Weights of a small audio frame classifier: trained on strings of digits, spoken by a formant synthesiser in many voices.
Rows from block 6, named by matrix and row number. Each number is 128 + 24 x the weight over its row's rms, rounded and kept within 0 to 255. All counts start at 0. Numbers have three digits each. After the name is the row's rms in percent of the matrix's.
# fc1: squeeze-excite reduce (model.blocks.6.att.fc1.weight, 48x384), inputs 128-255
fc1.0 085:141108094149139123101116103088088103100129157113118088115082127139145087073100163137080116128117141119121111117103123113128120166083125144101132109114105109128134130119128128087140136157106107122134137089092154119130077154068134153180120134132131101121117105096114149130172130156073153142129105119093102092127182115117090137136105121119155134109123112132124106106127127112152144089099
fc1.1 086:070118129163121106128099155128132135108123101108135143113122167137107123107122135152151099130154122168108136121063080127163117144149155116091166117127132150081138102145105096102114125136119120151121144123080156150154123132132145134141127133134094143115123109124131139138151135115143138101110142085129132105113130122103110091189162184106084174127081072084144141140105111089092067081071
fc1.2 091:121121146048121115138136151145143120097134097109077128132180136080115090098115146128056162117105093166115136125134133123121113161095120103135111105138120115106092139146122134122101117102146132080102107149117156126130122119160147091095130127130132113132134124168070142138136116095089126129137140149125115151109131169063132099101098146100144149129163106147111151162151162129101110105109
fc1.3 070:114109112053086116108122104146082126146131107147155141112132137093134107148161111080131103114064149145155129128153126138128099112089102119163115108116136095127144107089098103101148108141140114077097090158132131105119095135078186149146106112154141165152110115111113073124115135137112153062095143147118085116090078113132095104126171155159107133147129117112148120141127159123122139127105
fc1.4 070:136159116074121157140119099124116074113125133108125122161104070145151132144108103108103122112126099093123173136109104138142155136108106099123106112105101106086136159077108096089132139116124126134047152137131104111103109102150164109140125123111091105108130132118085152150109104101122147128141129143115115105118089086099125147126133149133102148153150106117084148119143133134098121136095
fc1.5 097:146126139134087130115114089120131088112117094133069113124104125083100097143149112096068118138133118133136126092135136109140116113123095120072138158100114140141090136138149114111115129130126129095185110116130103075156139116075138175134135136160205132152123124122117122108137101112108108110100138093087158137146152118139178115143107135145116132162166118096120128073071118150115119111168
fc1.6 110:129126120116114113111123121128117125097124167105096127115146114077126148119092083094087135152140114094177111141118085178141147105147161099128112119116087120136116127134146136119140095117181133100101118164151130152173158148113101111131133136132121103087094085134136110093106118142122161091174143148130128142118149136126117106110123099100126115111121092103101159114115113124109109175145
fc1.7 096:167120147067143133136159126122117097140129118102147127150125171063178122083106098118087105144140098110149136128119169107113146121163129121119137115134167115092118178106114139148088099124151096103122109154078115089149147127128136125113148115173126129150104124121160102143113110103119136111174158124121149120096095149124122109093112087153113051080130142109127116103102074119109111115143
fc1.8 082:124095154079119117104113132085156134087122176117158154112128143134115168146117141134134131113108104092117105139129119162173124118157120120118087114124123102116140082062117116148059168114128089125165115117109089067120125128073091127100148137129117101094075118125111095111082121147139128103137120095134132126182129176174148120159140116139127166107104138142111114129114123131149130130124
fc1.9 072:046104146141114153115124070117114075132120138126139126127067148118141104142176122080081126112108105104157111132120117096160105134159131131120118131147135114101109154131128096155117179127112133133143109104092130122130151160099136151112153125123141136171157148152142106147146132148119115107110170076153111130098100109153115091150128107101120135137127094135103137083112127134107119112098
fc1.10 077:176153129076157119139103101140155129130134128121112095111100112050111136107090119111132109180133125090138147084182129133075111149084116126129162142132123097169167147079126107137113143140144109129119155138111101111160093122094172145143160121145132156132119166173131118095075133162101141095117104086112108144124099135144145133090154126101117142109091111086148133132113125102125138162086
fc1.11 076:119095140123089141099131106124135120116116132125103110065109143115132121140114114081119119133172155099103109142075111087141117159120116103057103132108094126106144116102136158136119137129151143128145119095114119144087114097099102126116043128126132077140123117138093130076120119070116141060081159080178095140114128141126145139143128133115126118137146147118138077110136138094136178151110
fc1.12 090:140136170077066091118102142096111110102103115131126119121127090128141105136149089168124133134144096113058100112132117115145058104138109160104087102156092145114108120116115131120145167110146122122112109082144097094116122116113141129125138106094107132132160126139135108127122122090131096171120146144144141121149103040141114131096155140136139086112104123108106127089134101091124110090103
fc1.13 091:134171123109142148158129153101110093114110112167117141115118147154146099138090112129101125105089149127170161087124128098127128119134065128112110140125114123123146101176166107172120144100131093122110105126121113162086141116151101108100104149134160157126139145169079130119101099110125148149135125144131112095131121128099153114078127138093139146133129154119094107165118125150154180150149
fc1.14 070:105125116117154145072139114125136140129119160112109133138064105134124127102107123106145157150181140144094117135117109125096127080137107089131165121126123080109122105119129107102121103088151146133110105088120156092111153085140108123079142141126114102115100135173080162145137143094146123119145148116082125157149120136127130135152129137185135131130158119109144104097132106075124123127094
fc1.15 069:146116138145151166124132061150118164121141139141124143138119100149098068131167129114117139132123089119163128141142138130142119084165099122135108143170134137129104148171125146129141163124085097092133174100117168125108104125130128069090156147112123114105093123133140108126136126123136103099139106129154097131081102153135139138114172131142051108111130149103099124115149108118128078159135
fc1.16 115:108111095149114123099111093119166106124139137114141153137113164142105071112094136135114110108120117181109123106122123104105117146095144107132146155150144132106172157085067137115130115115122111117134123112141116120103123155126168115144123161123115099121067100149073150100110165130149135137107098125110094133120119138111128137108104148106154145122134163119159133126145185110173103121094
fc1.17 091:131107121114154131096134158128161148135101091143135120142088166168106106149115137067103142164139114114151129132123149157121126133104103073202124115132088149129123136157172146097116138116149142094135179166092123135125106160188126145104139117129110165149162132148103099089116148112156103109110107137130116136122110091155151105115111121140148108109100131147174125152108061105143150153133
fc1.18 070:128176115134115106135129107134138140136126149143153131155137170144140116117120108170180139127108112144109111107148116138134097129133156078107109132145125106109131110140085098127120108108113168113112125156137133112123143124088117131139122111096114096116118096110116106172146110101178160101104106130119109115188104117084123141086091144118070118124148152132116128176117130145166120087139
fc1.19 072:118105102105116143145113147152150131114116094145108136173150090082131185135135094094106126103125084119155150060137136136138140107137098168125140148120155091143147124125099109090128134120161147162095075123132101144118120128125167142131124099092099127140126155076143150135107087138116076107101139153088140077146153089106110106137111148143147173109155139091106124147181087119136115113110
fc1.20 078:137145090129108145163094097120119086113113152122138143098142122124126111131145144106156088140147074116166109120140062129135154130110121106158096145149118164165135094101096141143123133129121126155133141160120140121152123130118164131076154143133060132135117075111111123164122102100172148133140170097114143174157168145112138092116152145140126140197074197137129146156105150095092157087088
fc1.21 081:095146114130130137108140079128141106154114147125100117139130136109125133139118131122095143117100113132159146172118138128172089134137115134107144118116149134134058122101132096104157160074126128143089161097103106100117144113120113111178163138090119106149112117155085167135104117145146089131128130153092084107127119151132097091098105127171148129138100145175155096122122108146123147112152
fc1.22 101:100104148059141120108112110108123128097113099102137094116117134093168126127112139128112119093156124088150142103147146073130143070110137122125117139161113122164138100131074092105103128102088135117104094115134154138110146160120125078101161153154087125097114154160067103122129107151151127115107091108120117101087065151154132157134176113147149115122147124119123171104143151100158074144119
fc1.23 096:106111114116132126122060119140115112143102129082155121163106166065130078128108130140064111152089143161148148153082115113128133137113124130134170119101147092138150154128140145168113128128107083119170098103121134116125087086083102151144128122127135121133107132141145123124078103130133139116134078112079135098095150151120096153143160108116142142133129137131148117116115116138130098139121
fc1.24 083:145130165111129101083131121125137121143149140114125139105112159104105093117137122127103094107116172090107124104117125126141083112144156135171117137144141121121107086113093081181158105134067119117144110116094137087070113138111137134137125135173146144136112130097101118129140127153096123093137116122117085138180137180159115134134117129101142132116152145128122136114136111113139080131094
fc1.25 079:121114118133103146104117098126090138147093100141099122069147104109150124133140139104134114095132127123145113086127146113151128151072151147136110116123140135106135146107180131103134109132140139111147128104070121105131077156115094136075104154135103092175133111116109090153082137139080122200073106128089138106087113141131134109136104125133100085110119111114132132120161109130108109134081
fc1.26 075:147093107114142100140145118130133095143133143135130149155153145111087100152106149160135147130144107121168120132117064126128110162159187111142092130122162123110118081112111140185138109122127134118121113151153190114074144121099143110123135078101132070135116148116113103113159064141124180058152125066170128119138140135145151139134145146123154114181111141152111132122145144121119087148126
fc1.27 092:195121150101136089146140143053117106132122147101117122142128147138116132116101128123132156116125119108131115120099132121101156143089113109181118126127123171135149129099094136146123112183114127105128122126196133162108149164113120132151144161118110112124106121140104159102096107161136087117130114135124099127142136102104118166106177129110093124129126107117114135198144162138171130140122
fc1.28 111:125145116118133121082115143129099121108138132124097155117135152109160089129096145117125115107091160147125145116111136111134164122145098096136132157108137147132094106133108143142147076101125118094121131094153119116095137171132136136132187128131104122149112123137099110092144079117124105106164115148134125139178131061123161122090113128150116148105097106128110143142114149101109089100151
fc1.29 086:160122121120131122123114114132139112117121144118094142130134141120123156080152074095092097124110128123115084066104139122136151147132119120150132144097123128156146099075159135122121193097151108129097127135110124140105131133142135146119113115109149134105097066114197065085122136123164126126150121131131132110130059084122127142118148131141149108150094121130112122077122135171097132168125
fc1.30 101:119116174124134110113100102136095139092132124104159082137145110128131068102096130153076113106118146140102096138098088136144123096152116113135114161114081125131130109157142127128117117113137120122100099113132122108088147148112174142149082095116141142117105124152062152147092125109088170159124102130111120129133119099108118143096127144112097099127120129112095108115137128122114131121140
fc1.31 076:148122174132115107149134107114120107093113133142117162097093163134106188122125086109122099134125142116116123125114180122127146130148118138157145145104096099128154138107151092144162108140102111124112120189130095116119151101085112135135140066101080125107126090110122101156115103131124108149105088138112089108121131140120118092103133160117116126088111133132135139140134107129091152127092
fc1.32 094:132160128130125133101121116085140107143148107162139094108128124178136116121144150163115183159137163113114116174168110159095120137098117154112135150129138102157132140067147123111131126118103120166083132127113152148148152161172156144157122122146178108159084125161109124120098101104114119143174101087149138122150117109091075137154129127133097149116129101138127116110126112147121126152133
fc1.33 088:115139151114113122136118109114129131109115187083091116109088147118104072141170082116091137091079118074106095107119119110130123130109189140122101170138117121136145138158142085127184161119105077088112081119141156125120129118102125148157163142127142166097098178076170165119119118129109109139107115098131151087161157130107117153105139145123131097134153118114117112100137131126138112121152
fc1.34 123:099108101095146128118148114093163135116144105140117128117108132121103102156090128074097157134099151148115103128115131110122086131092115066127121076105139104124146127109123116108090120126088111149119155120114123096125100111159146126120126141100131100128061126111114129139106146098105123059129129127126119106122125164105118097092117107113119102114156081117137125131127152130087137119113
fc1.35 066:120102133126118139106117098149141079149118109139107117193117133129147103138164123122116074113122105173088111125147121132159116125146088102110090135125067156156112105113147105105131145182141103112071139113110143138120122107111172142096133106148144140165159107126148101147110126121140114157114173084086148152109087137115136146122161118085136146092093152136118106157132111161128148098088
fc1.36 078:199114140109122119110127130135134085171134094144146096162071122123089156113091151139088138118129111095164104137114163165178117126103092077143139110121114125181075118166181147102134115083118181104100127113101141119173117134147116108135128176138071116096147102133097102120185102111114123133064117117147109172135134101125124128144159101124103160119104163126093084128145098097139149148152
fc1.37 095:114115104137139122104140133109158085112147091183126147100122130104132136076205122110130136103134145148064100120124121099156108095135102117129123157102156124080095138035118098138123125103150087110147102138129092131142068133127130125141134153129109126162134062112139110107114167141149083114147128135144124135113128083104165147099127110159106101113164147096130112147158169107140141117120
fc1.38 088:113116160123124156095120138162123167080101113109136140108153118135185100111135099113134140118128125112113114122155146124137130138100123104096123120116120103158137115095123100178119099176122144141131142118124111160142094169132157109106140161137122125126126129130104149133116137114137075148136143156175124125116113143086157094139116128125112136109140123114184127129136131115148123096117
fc1.39 083:112140165179115154095115107130132121138118112111139141121141128122159125119127144107112149097117138169110170116135119126125146114129120144147138170127159117113117172146123123181146109141106140152114121122087126107114145102183147160156126122151125130133127147134145124124106151115094105141082159115133152072166150114098095150143119115136134157104140081132102077086123083131121108161131
fc1.40 337:124073138119121120144131110114130078054150138129125103095068142139111138144122125132116112107107137110166130122138166122182116128130120123124116134121116134167143069095108132146121124134093138116141106156116159089153157182146132122097151132154131125125121143146101084130101143118168146135134109102121136165147124209118142135152127138111120120131134143119090196138116132115142121131141
fc1.41 084:118135147156129127166154091110175159110112127126117127114154127104110106146139165139149115143171133076108161083137110105116152138128142124134120114111098086155144123112111095128140082129090136081139143183155110122100111145135130118121163107124078121136140089124083127135118086109138122125102154148122151157112085124085147199134129140121071119113105127152088148158130077116134120112100
fc1.42 104:097120118066150107151113121086109136093104089119121118154101096107155128115099133117081112126106098123098127098096123126128118155099144132170151145120138146126137122105125103144125118123178081143121096121115158127153117125128155119098108148152163122134118094124137106122151119139134153140133112122068137166125100139070156156111099127139107117104096108080114141087144099130110103121090
fc1.43 094:107127143138136091148150121094130136124153120149137139120125113147156146131184155144079144146109071113112139141138138164106130141131161115109082102103140118142115114150137140120162123109097125115101154154100083094149146178134131135132118136107077141135091114136125096138112150101118111095109168089146102135154087131121082116079142120156099125112111077138131150193154122118076114127136
fc1.44 109:147126111134141112095127121143134097131132099115134126116141117109088109127126092140131121171081098138106113159145158142138141119121141098098132088070091119090129117134108135101084154120132162140104142127092120146128140122119090126091122109147126138106139089167115112077104172087158099111137171096151094153081115109129097128148126093150148133133119119102063141164123105092148129116093
fc1.45 093:135106153107077142149117118175150102095157179154138085115117137141115129133153099126103101083111142096149114088127122119107130111124140129126137101148119089129125095118125126128102151138101135108093124115127118100154129140108105109122081128113123145123104137140129128077105171093127156148136133096111101122101094120135123135125116115145082104130125158158125115091098138142102121115166
fc1.46 091:105128094112140153136113107147132128146131078141091111115132147118118122104168125135158103128163127103133150121139110097119103127127130108099140169141139140138123106137137114136111141108142124105136167180115141153139126112143099135099137090149171158128166105142138096166156132109149106126119134105131150163139099103159157147140095109137098108118137099140107147082125130135156118143066
fc1.47 078:146107124120134145135157109082160130127099114093139139111115120143098102120110095091124113097131090112098097117100102140088125110125129142166115129139130079146161151101127114060167149080123128123113114151174134096109137088165128097149103127097089136138105132126150124148194147143101100137141113156123082168093112098104091126134105111105157149138107085168103153100122118130127130109111